Weights of a small spectrogram autoencoder: decoder norm groupnorm, 24.6 epochs.
Rows from block 2 of the decoder of a small spectrogram autoencoder, named by matrix and row number. Rows with one number belong to one channel. Each number is 128 + 32 x the weight over its row's rms, rounded and kept within 0 to 255. All counts start at 0. Numbers have three digits each. After the name is the row's rms in percent of the matrix's.
Before each channel's rows are labels from the 100 clips, of 14976, where the channel reaches its highest value: "peak on" is the class under the peak. Only what is clearly more common there than usual is listed. The data: songs of 200 made-up bird species, synthesised, often over outdoor noise. In brackets: how many of the 100.
# convs0: first 3x3 conv (decoder.decb.0.0.convs.0.weight, 192x192x3x3, each kernel summed), inputs 64-127
# convs1: second 3x3 conv (decoder.decb.0.0.convs.1.weight, 192x192x3x3, transposed, each kernel summed), outputs 64-127

peak on: steady whistle (35); buzz (25)
convs0.112 083:156190152120097119220141133108094164112114153134179081090142131122128119172087150085210181165116179119087132087158132096086192090131143129127128131109109101072171166100137123154109168123143055
convs1.112 097:116083107108122102117099130150114125210129089141078109198094152141117130196129112188075134096147092122166114107123093153143113158154178137147146153157178123127106075164083119086129069147122119

peak on: arch (70)
convs0.9 083:193095126120105116139099133122136129134098109142095104109143133111165095118143132127070141153137065160151108078142093106162142088152081131129106079103119095080099111135158084158075145129128125
convs1.9 080:083127109125152119118102119160125120071079087127153160157125107137121121094114140121102143088060182087111141106114176060060092152153167108124136124102114140115125135159138134092160157154140144

peak on: arch (50)
convs0.90 086:127179128132095115106131140112118119156136122152068078117150112102141180116140118126100130129127064118136119056157090115153075089142105137152114071197094130070131187122147173147073131144088171
convs1.90 091:111087158156113148134147067089086162090132112129141145099098091122134113109121135153103118123158113079116182107085125131117138118091061149118135181041115156119111091099071138109192127087144144

peak on: steady whistle (44); warble (38)
convs0.53 113:120128097075106069124173083136115141149102153136095157131144100165124144142121059112106086113116146157098117126132125148111137122083103157177075148054154128138179130137108161192145217135106109
convs1.53 120:129155147148147123100083111129101157080125111097076104190143147098138132122109150136149164099117110116159093151099167090116119169144165122106185132210131091142073139123179102090097042125161126

peak on: steady whistle (70); buzz (27)
convs0.80 097:134124159080172105102165108165120131119147138101146135160144120112131098147149155090051118192159143147137122078141135092150120169175098127168111124135143157137102089150157148079138097153099049
convs1.80 100:143126108157084126129092148132087110126113113143118099090096125120154156140120126135183126137135104116153137196114118152179054086069117131125122113180099116144074174108103113177131142087119188

peak on: no call (100)
convs0.118 105:144131180129166081156127150145151128174158173143153145130103227236157133255129196150146193173123134136101159128123137117121125128192096118152119142155135098146127224143144120138116122147113126
convs1.118 075:115115050106142095134146121105127117090070146109118066150114129101134135000127066111163091102096148167148130156136095130117131100097146142117144073101113196129179127146105137178150106119204112

peak on: arch (85)
convs0.177 086:143154119099110121169189113164105160087158135106143113123146122108087156145122137190127122141154129123147132142062155134119035069127151137144102147139097117104141145115080176081121145131071125
convs1.177 097:189113138158167156103069168107139120157128100119180130209159099140148085157104122072082101140125071138139106076141062198152205199151136104122143086098139093119118112134156132086161133155202078

peak on: arch (56)
convs0.116 078:126141103139083120158181148146097184127145232133108063170114145137112118157087166129153241107112137119110079098137194105119225112161135136125088152133128090174112119147135110086104170142127115
convs1.116 090:117145129109075116128095099128133115141123091112111185158168126181181149117148128108131061153133144131194090171121084238168115179131102145123177126096166166129118119147104130125113096141169132

peak on: upsweep (57)
convs0.12 088:147114154137107104141129125122128121125124125100122162123133108117106161142153135160113144143110101113124149126153072080157142082151106112116032096120127133113115118138194073064166106129118147
convs1.12 110:117153139158131129108124145133138115114105120116146157084070111126109142143095133062092099145138166103178158137116099121095146126087088151105139133143166124089124150121073180156088143147146095

peak on: no call (90)
convs0.139 088:132105132110145143100120149133103113111156155127160113172128184174141092159054172159136160134156169133100110104125191102119122221071102132255128162090162124119081107099102092144113114073147127
convs1.139 103:137115109107127089164203096108119124149127096141129184062124098083125155105207085130123112101132158134151153138126030140126182000095144177097130135187075151118137152128132190153161130151047119

peak on: steady whistle (44)
convs0.87 116:195128132112121111036131125116006130132046129120125119117188097119144151131118094134129135128255133133114124125092125122116124131125127170137097124131125114127144136082112113156118127159124099
convs1.87 168:099111119151150126117143100144255162109255105147148130131101145137106147130136128130137130134000106131146116132179150138135109107105108085107151136119131153164152141114141134118126127098128153

peak on: arch (37)
convs0.167 093:131152136113098138130085180140169153135136100118118140106127133131130198145167156154136120139135084112093144159127068096128122020174062151120048081190086078079120196142168118107030163113126150
convs1.167 096:105065119143172156104124124091127100108142113163171128124127117132145140167093169157100159141102116121212125143128175151126101138064142113089182084075169122146124080154082121140182096159025111

peak on: no call (89)
convs0.106 111:127158152132043153087174121112104127108131213134109050133093150255100106137117135167155206146126134165119153146190124102148151101118137171175119143119127129188214129090139150157160140096136097
convs1.106 099:069149115121140133091084084102170101155106061091108137139132102180114134104135108100052063137121139077131117105103124205098134218135125122119151112100171134092043103123151131122153143174151146

peak on: arch (50)
convs0.71 095:128082126117163173076157118108171168130098151085104102109116088155124138109151136132140085144112131140142076107100150158097139119152086145092156130096213105170127111161153102119140073133167177
convs1.71 111:110132120121110067194123126141132108086157116138165162108128155121121118141091113160124135077112195128119147168156136067146121145093168084158124243158064163118105112146134133163116166151134102

peak on: no call (79)
convs0.19 086:107098089160126184112000139138104114077126160106094082093143141123122077118134138121106135135132086109184108105110137114153175104126105137124161100170172034004113083118089159122082117122091188
convs1.19 105:116092174089138082174142114116134159157124136124140126107122134103145168115127115139095113091146209139066140154181067093114110116101127120126098196146062162160132141091097098128114135159185105

peak on: no call (100)
convs0.103 098:127133185158166131118129161163141114217140139107125143132109138126143133225135179126143156143147123131155151115133160122123112113183133171155152137095132110134170161108131146120125108154088103
convs1.103 069:118122059135088103177122134076085135123129122127148089132147096148112109070110118174148131100116195112109156126122109109158153152117162068082128158168131172161120130148114131154186175152189166

peak on: arch (53); downsweep (33)
convs0.149 077:144107143133139126161116159136117158110166100136127082135111121095085134112137134170109141144149132110192156168101125126113095162130096134073119117098192110178102126111138151171070082131130133
convs1.149 078:131149146111129121107150122108153087154112135103118101119151147191179125125122113121150123139142063158104162096138074072159154131128183133166113034144076134142146190147161068102180157130146135